Weights of a small image classifier.
Model: 5.55M parameters, 64-pixel images, arch coatnet, norm layernorm, activation geglu, patch size [4, 4], depths [4, 4, 4], widths [80, 160, 320].
Training: nadamw at rate 0.00078, 10400 steps, batches of 256, held-out accuracy 100%.
Data: 72500 training examples, 36.7 epochs.
Rows from block 9, named by matrix and row number. Rows with one number belong to one attention dimension. Each number is 128 + 32 x the weight over the matrix's rms, rounded and kept within 0 to 255. All counts start at 0. Numbers have three digits each.
# q: attention query, key and value (stacked) (model.blocks.9.attn.qkv.weight, 864x320, the q third), inputs 108-161
# k: attention query, key and value (stacked) (model.blocks.9.attn.qkv.weight, 864x320, the k third), inputs 108-161
q.32:094112130128167104108065160128157128122071122128128066196117215098106200128143114159126165093145163128067161128158123068119158147178192149138128113166184164142133
k.32:138103085088081115128190128128122128155190128177092182086148020123200048138157128058071105180143128179171117128143160178098081150148128153162158152080097068191208
q.33:144194179128161112101149128120131073167148097117051166081100074118128119105108147128109128106152128128149128171151128198171053128110056128128128134125141122159124
k.33:195084173156112157127128128128128128117128131124171144128128128212066195097128128136114128083136128138127177135112128050169143158073143128129128128124128128140100
q.34:128153128161129112128197128165128096166128111140059166038130045128132086121115140102159137125134128148128128128165128150150113100128065128143128128089113128145124
k.34:164093123167141182128056099155128062101128095137197108161060168175128194128128128128108128062115152069128208148110136058217128153066142128166128117128200205128070
q.35:128126128128153104128085173152123180128124128101179093128119128115128128128128100127105128128164147128128178073128128068092127167180128187146104142156187178125128
k.35:128128057112087128128184108144128221128128151137076178120128128126223049128149183072128110193128128123180128155110175170080128128170128116128128145128100117126187
q.36:056145104144094128162087152173081106042128180128211128152102160128130177137128128128124128191173077128101161128066086052128195125208146119088144128148171078127128
k.36:078121077158128128107128159128128128133089128198128128128172099046128060121087128128163128119119130145134128128103133177096128128172128120130122085128099150128153
q.37:166188208128128147153138128108120082128177054128081132116112087134128120128088128124094138150078128098134088169128123166191087128128039128128115128098087104162145
k.37:128128128174108160128128128149157128128155138112181128143128164145074193105124107163165128068101158128128128096157069059171173106128132107136118096168123142117128
q.38:089052023128128153162128223128107148186128176128126133159128169110161128185128091117128122128155119175113147057229128127048128202128231196172128143163134128102193
k.38:164142116077128128162128067128097167128113141128110192128058077128128128109145138077085110128158135128181133164138198181134128186150128163165103128134074142182128
q.39:097157162161128128150101085103128099100127121093128133140128152138098105084061128128139088128088128128128105170128128164173147128128063102060128128128070097140075
k.39:128149201179155086087101153115111060128164131178127112128162159128128155092072112132185128128093125127125102163128065094163128128161077055128149075128128097128128
q.40:138095104080095179126185138103133133193128160146128128112140085128128081148165128128107189128128123128168081128206128128072088179109167153175128151121128112093177
k.40:128119150079097146152115066128147149153128128079164151128047093224102157099173128128128128128128128129122164145134210134176128166092135128128128128113128181159103
q.41:135128076128128128104104119118132147126066127128128165169107128128128072128096128134163167095110087128128111127161128130124143135128128146123118103159129146090117
k.41:140164128128128091122128128161128128141083127076128150129067128128101146127122112109139134128155108166132084119108161160095115107180128110129131146128100128128128
q.42:128113121157128130128128121128128128128150128128141118123128128097136083115128128128136082181125058128184082175105128140128169135164114094074128138122072128128128
k.42:053128087184190128102079196128143141088128096181167128179137160128117128128084128185128169088138129101103136128137128128154128099166128082128128128179130215112117
q.43:128171130128128118128117104184128128074128164179164141128128128144128177126120170118128077143184128080095165146128128090156125101128130075133128128128160128167128
k.43:110133108156166132137103128101164128149086128128086104128128195136155083128167128164128147128128128116142114093128128096128173133171123141097140075071128136073145
q.44:185178140128128128100128125128126126128161145137105171089128128128105128128178171106133128086185112068144160128128132127128071118128118100128078110111128128140123
k.44:128118128100117128178123131126128128138101113092128099127121128184122125159128128152128112141148128116147136128148148128128152169128128170128128155091191124086128
q.45:135174190161170113148129082128165115118154092155124120128137145149048166128113128128128128128127137069083174181128159147165140128088128073128119128117160159143128
k.45:133090128128128128125109109128153086148128109133128183074130195144126140128106128119164117150141122128100128124141072075128197124129130094082128128111142128099144
q.46:128128168132175131095055128144128128094097078135137128128079087119071194128128128128128179104158172036092197141111153128179066128132127128128052111128198191148086
k.46:128128128128102149128128127136128156128128136117091129052172108136177080128158128092135139142128128128128076128198128128074107128128128128128150131120167061128164
q.47:200132128169100154128142065123094064114178138128112167059171096195128128128089113094128128171067103114175067188128128128175158128075049128075182128094062062101088
k.47:126189225128128116128025128141142128128112091128128128077112232133071179128082128128229084128112113104085124122128047128167250061128128128018128091090128128133047
q.48:117128105099097128128093132128153118110128090124182092128056128096128128128128134167128102110132173128077178128080186197128048128132160183128077141134158170099128
k.48:124133100128078167169197149128069128108128184197163098113112143088128141128122128117167128123182086157128128158115112103172104128112128128128129128128128159092128
q.49:143109128172115138089164119128077108128195128128096123069138161154128159089128096062128070130116120175147141128143109128065128128120116128128128138100159051146079
k.49:080090117193137105079073085094201168128101083163128181128122105202128128198103168199128140197109128096124081110105119094128149188113158105128137080123108208128204
q.50:128114134128170128087120108128128123138112128128128110128162116128128128119128153150177099135126120128126108143139140149125182105122128081128168076128120128150116
k.50:128160128128084141126090128144130129077162128129128134137128102141080155197105128128140173128126128128118087143098142128138100176128131123157128118146128144086173
q.51:128165128128096156135088118125128128128128137133181107143130128121114128135128137139128128107119132128128128144114132080145128157123173148128108128162204068099103
k.51:128073066128128128111132128128128128128128107168099163128122156186144128140128128180202128128128128103128128095112139097105181117141130107128190086128128128085162
q.52:132074109150128091128128166128128164115156168096128128103120170103138100168071136138101148175158128175128155094128128114097167128156158128115120128128128128132136
k.52:121128158128126111055160128146104128184128128092081128139133128175172111128110128098132086113118112116154141128166096115079189128128128117070128155097085057143128
q.53:163141129131122165128162128090105139137128124144128106146157130128133124126154088132128211128091128112171100162140121102128090128097128156131139166171108152131152
k.53:125128133083137102103110164128148125150113128128120128142128128128098128075125128104157137064091128128102128088152169178126128128128128162191084128124128075139059
q.54:083119128128098060128109125198165136128163177119102158077123134128136099133114160088175012185182091133094128107110113128076240128143139090112200069094128030128106
k.54:092128115198133128108148127156107135128128153201128147107128172139128128160102134110130166150128128163140128128128084069128108184128128087089181086128131148104184
q.55:208182158128128180166115104128106073128116089086188082155121107128135184157208128168059179082109185094128148128125136122235037175047118197128051181176188128110127
k.55:128108097128153112159171153128147157187082175158126097128128167101164115021154082100156031069128105097104128085201128175146185078138140081165126128098124128128128
q.56:161150115122114174114199121089082102150093131115098128143128115128135128108128073103128191071062128153188094128128128149171128089116128112128124128162093152128128
k.56:128146152128128104147114128111169163128131098040128109126099091086128132128138159122125143087128128128110164103153176196099133128128128128190072128091129128153093
q.57:190128128149111160128101086148157110107128107110162128132185107152131183114182128164097110108128159128128141134128101085175140128056131153140128103128193047098086
k.57:061060087128161136116128170128153159133102149154129125116112178150140152128114128131203121104157110128106127128179128128093128131134128128128183080146089128128160
q.58:128128128127128111103128113144128128167128128159102128109128097164166058125137184144152079128106132107093115146128128188140128091128101130111127081128092128181128
k.58:144169172128084140141129148132110128080169128102173128158128128105076167167119147093128196111081100128132117145128140163170128155106115124195054150159100156128116
q.59:093163132101128100078128109128094158128128098137128078122128092128153092130128128131128071119145128093133115114128103128102094128128114130144140131100128071127128
k.59:140149128108100128180100128124141161128128155128192148128128128128124160186136128164093165128147128128112156188128138128128081155115190128161128146165129216128128
q.60:107085110123129128190128128128128128137128117161128137171128128148129128186106143143099128128128128129135138093128119128148096159141135128103099128134076182184196
k.60:128148160117169089060145092103107101163096077050080141128128128183098106128122128128181078113068155101128084128128128189110128093109093114128166128070138128088128
q.61:116185147098149122092182097094135128128059120137086096128177102128128073109166128128128128128105144109128101122128137164128070059119128128128098121096091151128185
k.61:181160128062128131128127148168101069128128128104154133128108128128128130149150111093128109076128136106112145128128128144128128156092128161172038150169128148187116
q.62:182196184101128128101128059086088128114128128097186081128142118117130191093191128153128189128128182094131139149125128110128128157067128170179128148154179104099128
k.62:116101128128128098128122179095128157128105143128128124133128146128116128080128149101165045114128128128128153089128147164124182108128158098172127128102114128151128
q.63:116074129128128133137128159157113128108117128128128125122090128128104128127071117103125158128146128181128099133128101116095219111164143100099147118132098166128128
k.63:097109128082156081128116128175117128157077137128128128128166143140186084128128134120113128140154127163162110086140095128053128128152097128084176128107150014152128
q.64:084154139128127084128109183128116128111138128095128107097126109092137141118146156128183054128171106132085141091125122121060128128191128113128128128128153061126080
k.64:152128085183141152128128073175128128111131137196131147097177128189128104197123157128083156177159134089152107169098076061156142152097128128067158128130127128141209
q.65:165128154128128188118128095084094081117138132128175079128128131127103186138128091128086146068109135118128134137119128128171051144128128159128082128171186102117128
k.65:095128091107146128128128148091187186128086128178106156128108138128128114096128151159180064128198151093114128105145158122128161131128128128142121121121145196150162
q.66:141125162125066158128115139142128084103157128080128088128128136118128192135145128122114160087122128128119147112120112128172093128098128132128128141178189096086128
k.66:128128097154128115128110095104128182154096135128128128117140173128146094128148115137163128128188110090128155081147161123100205106156153118066128131098128128128128
q.67:128090128145134101106185128128122117126136154128076157109100144128101089128128094128128128140128128173128091110128135124076183094176101059128199100128059080177128
k.67:128162128171128101128067129202128084073128128095128161092166088128094128205113128136128185165146133160114128128128128071136070156124107128128128128164174128128120
q.68:128128106184148101122147136128149158139126188128084135080163160094128128128076128119142128178128060198163134123165128086128195135128130088128197153128128101148188
k.68:128088128128161061054128128128128154128109128076128130112151128165161091133114128115128108132072128153128126064172111140062170199152128167073128117128128031173128
q.69:210128128117157174179128128127140120107156128128128156154124152106085127139128106169128214128128101128152175144130123104205128160068128154101128158128110145120141
k.69:083079128093128128102125168108138161128079128128126128128129176130155128069128097093160118128128106128128128060188128154083164112160132098128128133128099128149079
q.70:046131113128096128149045177140128153064141128115128109173128171099102128162096149129177060150178128097057176128114102146091128174150128128140104086143175142070087
k.70:123128128128141128108128108134128123128138146187119147128128134128137140128111085110128134128153128147154075147115144128152128148128095128128227128101079128128128
q.71:187128178128088172143128128178128128128128128142165128136128168149128199128130098128128168128128075140128147128128083040128171128090151126100128140184128075140122
k.71:061079085127193071128128127128185200168074128115128143124135148209154093145125128171202128179128128129085124046154170128088187175168126128094128128100104135113128
q.72:134117128096135161128062128081190128099127077101132149128128077153128128128127151178149158117127128128088128158128160128197115179128110128128050090084111212088130
k.72:148190168117096150165128209128055076099133151128175057128084174128128128074128073128156110070128064156128145139151115138153105051128089128128099128128144091128128
q.73:115210117113104128071185128076128128167089099106142128126128128084141152109191128128069143115128145100128128160121165167155027091101128148202128165128156108128111
k.73:128128084095103128206148128098113145150149148128128108190144073128138128170128152124128128124128143128140171128121110125128110128119128174128055124169133204173128
q.74:167128128115128173172128136078140147128081092106172128198121128076143125144144103195046253098133128124128128171128169128222128128096124128128128171185125246138128
k.74:095110152046117148091128158098128123171128122128133090170114147128143136025169070074161055061135128128121155082198177167098142082128106151154116128113112052156128
q.75:134128128128099179128185077128072083128060099088128128118128038108128128099185100144117187084095128125128078164128178190128000102128083144186048161080114128135098
k.75:179155128128128145128128171128128126109145183128181128170116128030129143128151162104036113128177128108095220155125135158154117115137128128239019128128166142145097
q.76:057105072135168100121128128101128180162106128153069141164085123128128075128128123128168095161128152128115089092128171203082131128173128127151177128128085190128128
k.76:160208181159076164128097128149086062054167128119136092116132128128102149160128138102063177140128128158142125196128081128128055166128134157128059168173169104098126
q.77:104128128143128142128128128125128128100128109153150128128128115184121128121096169177128091123113169090103134128083145114136144128119132128097137084128150128130128
k.77:069114142199140132078128132051123160108139099128128119084130128155112123148122128128229128169105135131128077149111126152135118121107128055128128114128097192128153
q.78:108128079109128160144128099073089128159089105176105149120128128128150078079128128112178154128140104135158095128121199234113128128153087041124143126068024128180128
k.78:197202189137104153192100128179116056075168102091161130128159094060128128128128162128091157130120128124128152175086099129158063118128128173128033117128128103128103
q.79:107128128103100093133170128150059116128147128128135119105181128128127144094156112128128026146135128128128109109186112128073128064151141128168128151148128034128111
k.79:132128070128148103135128128128157128157116128208146146128128128176151128183128153187115112128145128097126128162093128099128087161128176157102128140128128128161202
q.80:094155150128128074108123128161151099129178128160144160113143128159112128128128128149128128121123145098087147128097091100103128128128128116135171128099150128128078
k.80:120142100128128128147111146128136116079179120188128150128111128143128182185090141126128200163128093128122084187066128103161128160128164090118152109167102128061128
q.81:150128128131133128156128126128098130157136152128115128128160128128122116134139128080128128096128106164128130159167119128145128128131144113128119178149128128128144
k.81:107128118128183084096095093128180128164101128128128170135128086121152128135128140128128128128139178084121128099157175196101128161128156128160098123085128128128159
q.82:163129175173126128065195121128073128160128137128070128064203143165102112096148128128128130130104114128128106145128094060101128052108123075128196128128128066133128
k.82:128128132128179085128061059166179193140128077085116175128113081173141104183150128210095147134080128128085126128096128143128123196132128171128075089140128128176128
q.83:087119128109128081135082179128128155091128150089145128123092128095121139130125154106130063153169133135075128101101128128076128114185166128128140128128128128128128
k.83:151128121128108128149163128128104095129122162191128158097145142128174128128128129150096105169160120120166117157107128077170128096093084128128162174106114134128181
q.84:107087120128128077128114181128168150115135131128093128095125138124142108149128123105177093188188092128107136073128132136059128153175135091128128119128106124096128
k.84:128127130134128128106128072179096092105130128145093128128134128147160128128083126103114128126128115099128093141111089106115168112128101128060163127148107101137106